A small image denoising autoencoder, trained from scratch: 97500 training examples.
Rows from block 8 of the encoder, named by matrix and row number. Rows with one number belong to one neuron. Each number is 128 + 24 x the weight over its row's rms, rounded and kept within 0 to 255. All counts start at 0. Numbers have three digits each. After the name is the row's rms in percent of the matrix's.
# gate: MLP gate (encoder.blocks.8.mlp.gate.weight, 416x160), inputs 80-159
# fc1: MLP up (encoder.blocks.8.mlp.fc1.weight, 416x160), inputs 80-159
# fc2: MLP down (encoder.blocks.8.mlp.fc2.weight, 160x416, transposed), outputs 80-159
gate.292 103:122083161088108120132139110146119108118092166119116121169137141126104140122205154144116160125134137111121124097155142142125119110160096191097137123106139113152129135168131129077163144153062125134106119167108164156168111145119139132135136131
gate.293 096:097092108086112122146097108112112102129087116121138117112150168160130098091145142141149129146182105123155109123118130123126118114114133096160151112140146122161154161143112152144152130142155145059112149129140096130099090144130157184164159112
gate.294 096:151144086132152114121109093167137143118167121140155124104140082142075143109127157130072171122079112089130156134173103168135127158144133130115135126147131115109093141112153136096144136118138133134122123116103157134167168091124109114151132138
gate.295 099:104115129127107144118128187130134120125116138119143130103118097143116121138153134168135147135180120075123153112095116086155137114156149127171088129129162143104097148127133060089113126123110122102139118105145162101110105149150114153159119095
gate.296 096:116122134087150114124115109173107165147125155130102164091142133125150103126128115121134106107158110143091131131156134140125154134147124099103150114139192109140085116172151098110131123135094123142144124178142091138136125100151166129129091160
gate.297 095:137143156130119107161149132163121125101091121187130121127096158125117145129138105098073133166124108126151083111144127149078103131098156139112123169096126108113089135113131126104128123150096086106115089177119119175166127124151165116111124164
gate.298 100:155112075127131109117129140103109082131126083125127148127125169122139125150122130157126109125162123167167134116120118115123148127098088111135106128107159081083105163133109158111172112152108114112110088098161146091142129169145193094120127167
gate.299 097:139117118127103119144134130171114148178146110118137151143136147149143113140175156138130153137142117153151085104130150110177132101105143089116112122176118181136128112163055088102149096163116102118131117134138161107106091082170160101126154128
gate.300 101:114111108159128176099125136156129091154097163113095115179077139148112143135137129114152112163129127142106141098100093102118114147140141098164103089092132136146123149111121130171141128109128142111142142115093118116151139157108137153098171139
gate.301 104:151120159111112129150126141094165113121125139107150130127160131138123114150154111129127128134149120132125140110137149154132140142095090156154146117090151126086091097115113088102139181126164123148128103087097143146159146111084124157140112136
gate.302 102:143140091153098139123155126143114109168119129105100108115144190101153148132134138113151160102159105099130126137136104122169093141153132149113116152098131102122139115121117103118105081084070159114100143164145161133085148120119091111125127145
gate.303 097:128142107093113160125147105177119090154161110146117140140089123129090128116135098161097130128139147130131116164137132162112094129160105159083124127128109162097141104139171150161133148118129104109101101095143096135139122141189164142063136132
gate.304 097:101124131170109144158123119116138153131141127134099125152158111126131117146122141151141087115124135151148130183120121084106124119115141158130165139173092127104141111120147170118105068164117157151115101156118113113111120110173111113149164118
gate.305 096:125149121138143144127113113163096158116145144169133157176114157131145134159105157139113163103166121128136177102142124109102092114083132127164155149144097130169131137154105163143107130152126136139149113129132161150087131133160102145110142116
gate.306 104:089110096160117149113106163140163125138149162129098170160142154107107143125121083190121095118149135113135135164118168146164105125109139096133154154119105175119119128164107117116105153136149085153120162119134091128107095141109138111162155155
gate.307 098:144077132112115145099100115107133083144164108143115085116074165147128120105138145133108097163151133131160118102113109146132100113124108098162087123125121170096148203169130113130165121118097148107132093102096156106102155138105102119156108116
gate.308 095:151135087143087089144089135113129139066126158132103084074142168137147146142151110102132105104153147121172146128133174149103096159121124135124136136118105122112171120108134166116094083154081091126125121094099141159116121158082142095115139086
gate.309 094:134141149170157118112072135149144117123107094161115136136128162152108109157132118133129148162086132111081118093131103133108133153131162116133128105169155111129187112175160113177133108146160154132106163122147114108150137104093147130137129120
gate.310 106:101141102137134138127099145127160125128157117160124111122113071136110155113091144105111092124101172122110144117115150150101124133151125196140128109116127099132109132130147090135147140147096076140083114081134132124182120151133124110107138101
gate.311 111:128102159109117126153104146167125155164162095158141150118131173104117138115126140099097166137132156129147139094124119120102106112138126107122142143115100166170098124145125105127114129132133087105143089160134146165127156090094131118119084139
gate.312 107:127100159112138124176126151120102135141130109097077129150138147175133165168087113115108131103148174151140141145136116119146102101111151128157132124132092138139104136113077137147150137121119110112151118107103138113127125150141104066117123161
gate.313 095:136088108112105114146116133125137156104111154125142153120086119184118177116125113131112136116125151120095137135169145124112124096093098133109086126143107111117109176118125110109117134140180147108108146129121132084105127170093101163133125149
gate.314 103:101126088097112098085115121078154122146129119130093113119125079117133140143162173104093131091154146125117122172116116133103120148121128148098082105157136181129129100127132150149110134103106155109115096122089143130102137125128147138126134190
gate.315 101:158194152112127139145114160112114151098083130129092127125153150133139159098125123108148129132099133126164137118154091107155129137133098164165072139154126100128152107153145155154107148125125176109080178161120136137072122166146115131129117119
gate.316 099:179127103132100127141119148099129164144173140145099164118101134138158133160133162158157187147145147154146156142140165130128150146095119146087099151149109172111123133124123123157146124138149115112079149105124161117101135108120153142150098137
fc1.292 093:154138115158144088102129091138123169127154144118106148118087141132155124108124147097150149149133127160151153168099122148130129132149109125099161088128127115107176161138104112152126098096123117151099089170103125152121112111107102099068106145
fc1.293 102:155130097110117109101137072128137112134118095150168141122115145144134109098114129105117089119118119151164125129168098166139096104139133141128122142080145156169151140137126115106113091107160110109094113144122149158128146142130110158120114143
fc1.294 099:124106105113115125159152146098131096144084149169158129123140116148184142131122131138122124152162096151125145148170168141142107089142090164094097145100120123078114102128168114152147131117106116094123141114143165176107108123076140109163152103
fc1.295 095:142125154097129090114146112103158140163096107109100150111094118107119166131117121123138139143132086131163163086104151123144125096086136144146164122152101103139100144077122101127142090129147096099129138112125120121147158080129126126145108115
fc1.296 097:156098175094082113103141097153136111157107095136139165117123093116163118092111124132135113100105165118132158149154131136143139119136138155205148123145133134160174155103121166140139148108161132152112120143119150085083124124137113136134147101
fc1.297 097:143153141157120134104142107111147170119134103102170135126088163176132142089120138115168115091132126140114132097111116106133127164170125136119147097128156167103107121144150124159167131084123140154121153180102147132110140132160134178118148148
fc1.298 109:126110157111138138105097137156155107106111150115188128166115087104117130130108121126140103145158131126143128103145168155087124135131164149135144121101132110105148103152130135087085079119085096147158130177162155121144172135117136102133143112
fc1.299 102:132102152110140154096124124163136127113089147105111085154111107126147133143121165095116080139162197118134170116127134191162135141129101125129147094115125099145124108107119155133125146093102129097143131077114095135122099109173109149118102077
fc1.300 097:105173162112134167138135165120097119092158144153133111091128103136147122102178166138099163172106156114150108118091123097147075117116092142135106138114145139140129134101137100140162105153123134160111160142120085153096124136132090131116131104
fc1.301 098:142129138120146127103142120116149097153134141116129096153106140103168155096088147092119087146132174124122140161112129134155133138081117118092118157170136159137095106121136091139094150123152105114142126178089084131152128152085136103172152115
fc1.302 105:092146089109160130161153144114153163110122131124123130116132155123097152147159125155116134142121126091131108132088125092105106162145087152114158144106121148137120149123133138158154092140168137154116121122113129115098145155105110109146121144
fc1.303 099:154100154133117155114124144120137115103102100114133095156135105127116101074163096117180135117147139143145096086145146134124068152117119111134111151201109115155111117124133160109141110122125119175167184122139100131113135149102121116132127129
fc1.304 099:143104134107158121166134119127157086132094144125103079089144121128112154150120157091187146165123099138141146127060097134137124137162091158116157145129153073126102158188127121118120123126109139111119130083167148109144085127098120128116134100
fc1.305 100:162132101164130121130138127073143127145147111150122100160172146167152105095111179113149151125131103115140084111118125174107153122103098120114103118082124137135171129111121140177172143111153125106152131124120095103138118102154119153128105104
fc1.306 102:113136111145157121141136121144163115142077114119155076152153151077146082146122104142111128164139117104148135137147112138140078170110137117132143156104135159121099130089126162104116147160138081146116134148138093177119178133141148170148124164
fc1.307 100:091137132122101123130103127136156115135129101140127167152084154107121165159103126178123130109127106158143148160180096101145135103083172142109093114131086087099162089100130108122129109143127090140170163124091123120146165087165125168114107174
fc1.308 094:138090117146167151095119136133110118139152105130134149112168109142096149169123119127086117136140126101127082116092126153160130113162118129105143112141129130099100157119081088093095148138099112121163141138143140131149155130127146173149153122
fc1.309 094:108114171124127106124126080131122153148138150137165127117131168104101156138118125114144118173089133115076123155102143107109150098164121128133121125095117106121114128149154107095136071139166115139148133140154123179138136128143156152139092176
fc1.310 096:125123147134141128108127104134142124113140151146098069088115148138140129103125107168117133134149083135118152106072168092181112121140081123114123141166118130148133172110137118120139146124140172101104112164136084108114149107117117119136143125
fc1.311 105:154119147174116120155148169142165166099110113101106122107151140117084108128127109145101131111165136130125104150105118156179105146129150174126100113086105187146112130131152104134092118154125112140110114150144153134119159177140125134102137153
fc1.312 100:106114150107153133123160152079126154166075121169109132163133118125146130136137165123126079152133144134137106161115101110124118067122137097153133112096156134115150144105103153155131122078113124113089094134120133138142132121079105112114107123
fc1.313 095:105118148139128132100106158154119149153121122143135182135149074122152146134138083147115100101130120096098136114162111112099134113149096122117121123146094155132106113118117154100081146178158117138147084136150128111078136147161145145109137157
fc1.314 098:152150140152103125138118114121159108150159110099139117185163165138116163153141118133088116141117112118112097136112116149174088161132117099144170153153160102149134116151127150108086146127141091143148129110132101107144066153114147166158137142
fc1.315 100:115102126153139162127141111078132115141124094099116088068148088149140156143154132169147154125160174105140079110100096070147103163113110136103133125118099173084120135170118111099159117172105162112105145140145114135135115116162148104115115092
fc1.316 101:154114200160104150163133114104126133146122092135106137119104099134141151158115103091136133164128107103151132118096143126157149122138099128130120134132131149144076155137153156096141097088108127133155157072167078150151102168117145122170106129
fc2.292 101:111146128172117110111159161131066090161135129121132093112144130135112104106126130167169110132111143105118134154105153141111140126110141120106172135129138114171099100129141166104123164152120138187121131082146141123134132149151097132144121106
fc2.293 099:134075142133149144143117153099105119138131144118130088107148142133119160131156139150142168149143127099148143124179131151123182079143146161125119130157099137160141143169157120132080098092131120159124116135165117103117086154119168149100135115
fc2.294 102:126097177102100138114134102115147077106157174125168095163105126116125112166131130155102119124087070139171140149106145123109101109115149124086127109164118142171168130144101109142154147129134162101174133145103106116107119098162111099138129140
fc2.295 089:105125178095115098114152149087129089116120122155130115118160132118143133143109118088094143131139163122104148130166144141138129165130174154120112113157153191115122152097132129134117168158160096117091127155147094130109121102135138133112110088
fc2.296 106:096114077113122169121138126143121151111130115123125156118055149149141138114105135124131112099133144117089174151119124145138141127128080104127126107123139145111154145116124142159128107179135153154115142114128135174072157152103104151116100148
fc2.297 101:120093105130103151124127076109138140099128170108157107130101164130145117145115162122096115105116140135091129126136131091142118142118121128130108162136062136155099111127132126172150131120145133125100122107125142158149178094144129138096136154
fc2.298 094:127141102136118120110127126124194152128112117115139151123134109150128109152134090141085143145144127092135118126108125079128152117093150125101145093111109122126129151135088135137168123132098065085099083116135148114121144128147147154126082108
fc2.299 107:089104124157129130138116077149142114115183097144168102124139143100106162133124143123136087147144149131155139142136156124161145120150171110187153155088115154175095146098116133177151152145104113127137137116141145130139127160127136171151126130
fc2.300 103:095095135098131127119146102122141135141103109113074152161099137147108131066159170148150109081106113065135070156126142115116171120145115124107158125135098108154143147108104115147112137148108121092165141125094161185110109129168117134133150140
fc2.301 102:147147128107111141133127088100131131144099099132114102124137124147095157126112165121104115070100109139118122094103146102114131116165178101106148118102130149138122166143080126149116153099147074067098108132109173112135181145124133165113141125
fc2.302 101:153118144134134130112131163125164118153107174148154147146133095112116139093079075127150121143134133161141135118151148139121140113156136124115124137141124133143145148108137105106147146120123131076168138100108163131097142100135116175117178104
fc2.303 103:104101150128123131111071124109153122128099129114111110086161119145165140181139106105149151108138118128083143100112148146127132171150147136107115128134140164143113139118146149136161112136103154103115129117111155132124098129143124127164113147
fc2.304 106:137135103104137127094103145156129123129169083159122136160130105123087119111192133209152092120099141087115122132137136118150099153136129157096151076134120171128170125122107142117133121139108123154124115092147127116111089110136124138149109098
fc2.305 095:136071144132160144138070116135150121147128157168157158154171120148157141130142130108084149140149112105122141115101110141108127166138085139135122124130173097127086152159104117143125098127123115159101104083163115112113138205185095113140143116
fc2.306 093:112154151117143140087144148064130086147157102130135117114149186105131142160119110106152127150128135120132154110100115123100120112175133127115135106093141109142159088131106121138131064118172131147136118161136158126154112132122136116117114105
fc2.307 106:156133131160158123163087112129112148123115131139120131148135142099131151131133158115142121094132111122121147127106121175134172090164163117128132150133093130136124074098134163130167191131130079136174127165110130089119168177154149161133093138
fc2.308 105:111141147112141144129155139067129124109166125093122134098118118164151113054120119148057146161141148158162163145131093172143162156157151119149135150073136118131123116155170128131133188162100116127144082155157123166120108155131133106115088133
fc2.309 101:136100135132096165124132116138131113103136125095132104181079117095145134132116115094090114123136130091114135149054152076127074147104099103161140152129141113099122101122169106127151111104164120122131085168161158129104123148133117107132118151
fc2.310 096:138093127131119124119133159116119124122135101090130133144113139126080114129143149147152131093104168156143106124090137082085114123133083123100131082145179135093130141125150130126117153123051116131170163134135145125126169121093092148148135129
fc2.311 100:116073155146142151121069135106138130113117127100151114094107123115127114147117175126122102133118120127155166151133158133122180106113098138110139126110109088169131162126146147100124105121122140117106169106130130148134124141137129120105119092
fc2.312 105:090155115148094147114130096159121140092099123160135114133135122130121175141166143134092124115111091122103163068113136114110159142122118143152171150174149143122093141118136096137156097193138116117150133124135158147134127157114148126127164131
fc2.313 096:171113168147132102098144114117088151134133108093166146083144132140157156099108149126122142116130112104131139126119129111174138184150163121136123187107128148146160157121127087115106127122160138134125138125139134114126121139129099110131156118
fc2.314 096:136117144126125109129134156116149089131115122117111097101163160091125124100144150148116135128135111160087127161132138112169134130114151184141120159126095103155116107100130122113115109189137096156155123112114137079098143167154133101152148135
fc2.315 104:132141119186115170114087124093123111128121096136167136113111102136092140129156125150128096135088139138130145071110102110152121140116136118125131120112156174146083148151111119130141111125142141123109120131129122150095166152102124132132112105
fc2.316 098:141113095107087167144091093131109122098111122129102115179117198114139146127125108136129141170114146114115117102121106091138079130107119135143099118112112100086147097146148174092119144135092153114139139105127149136142138148114160142095139129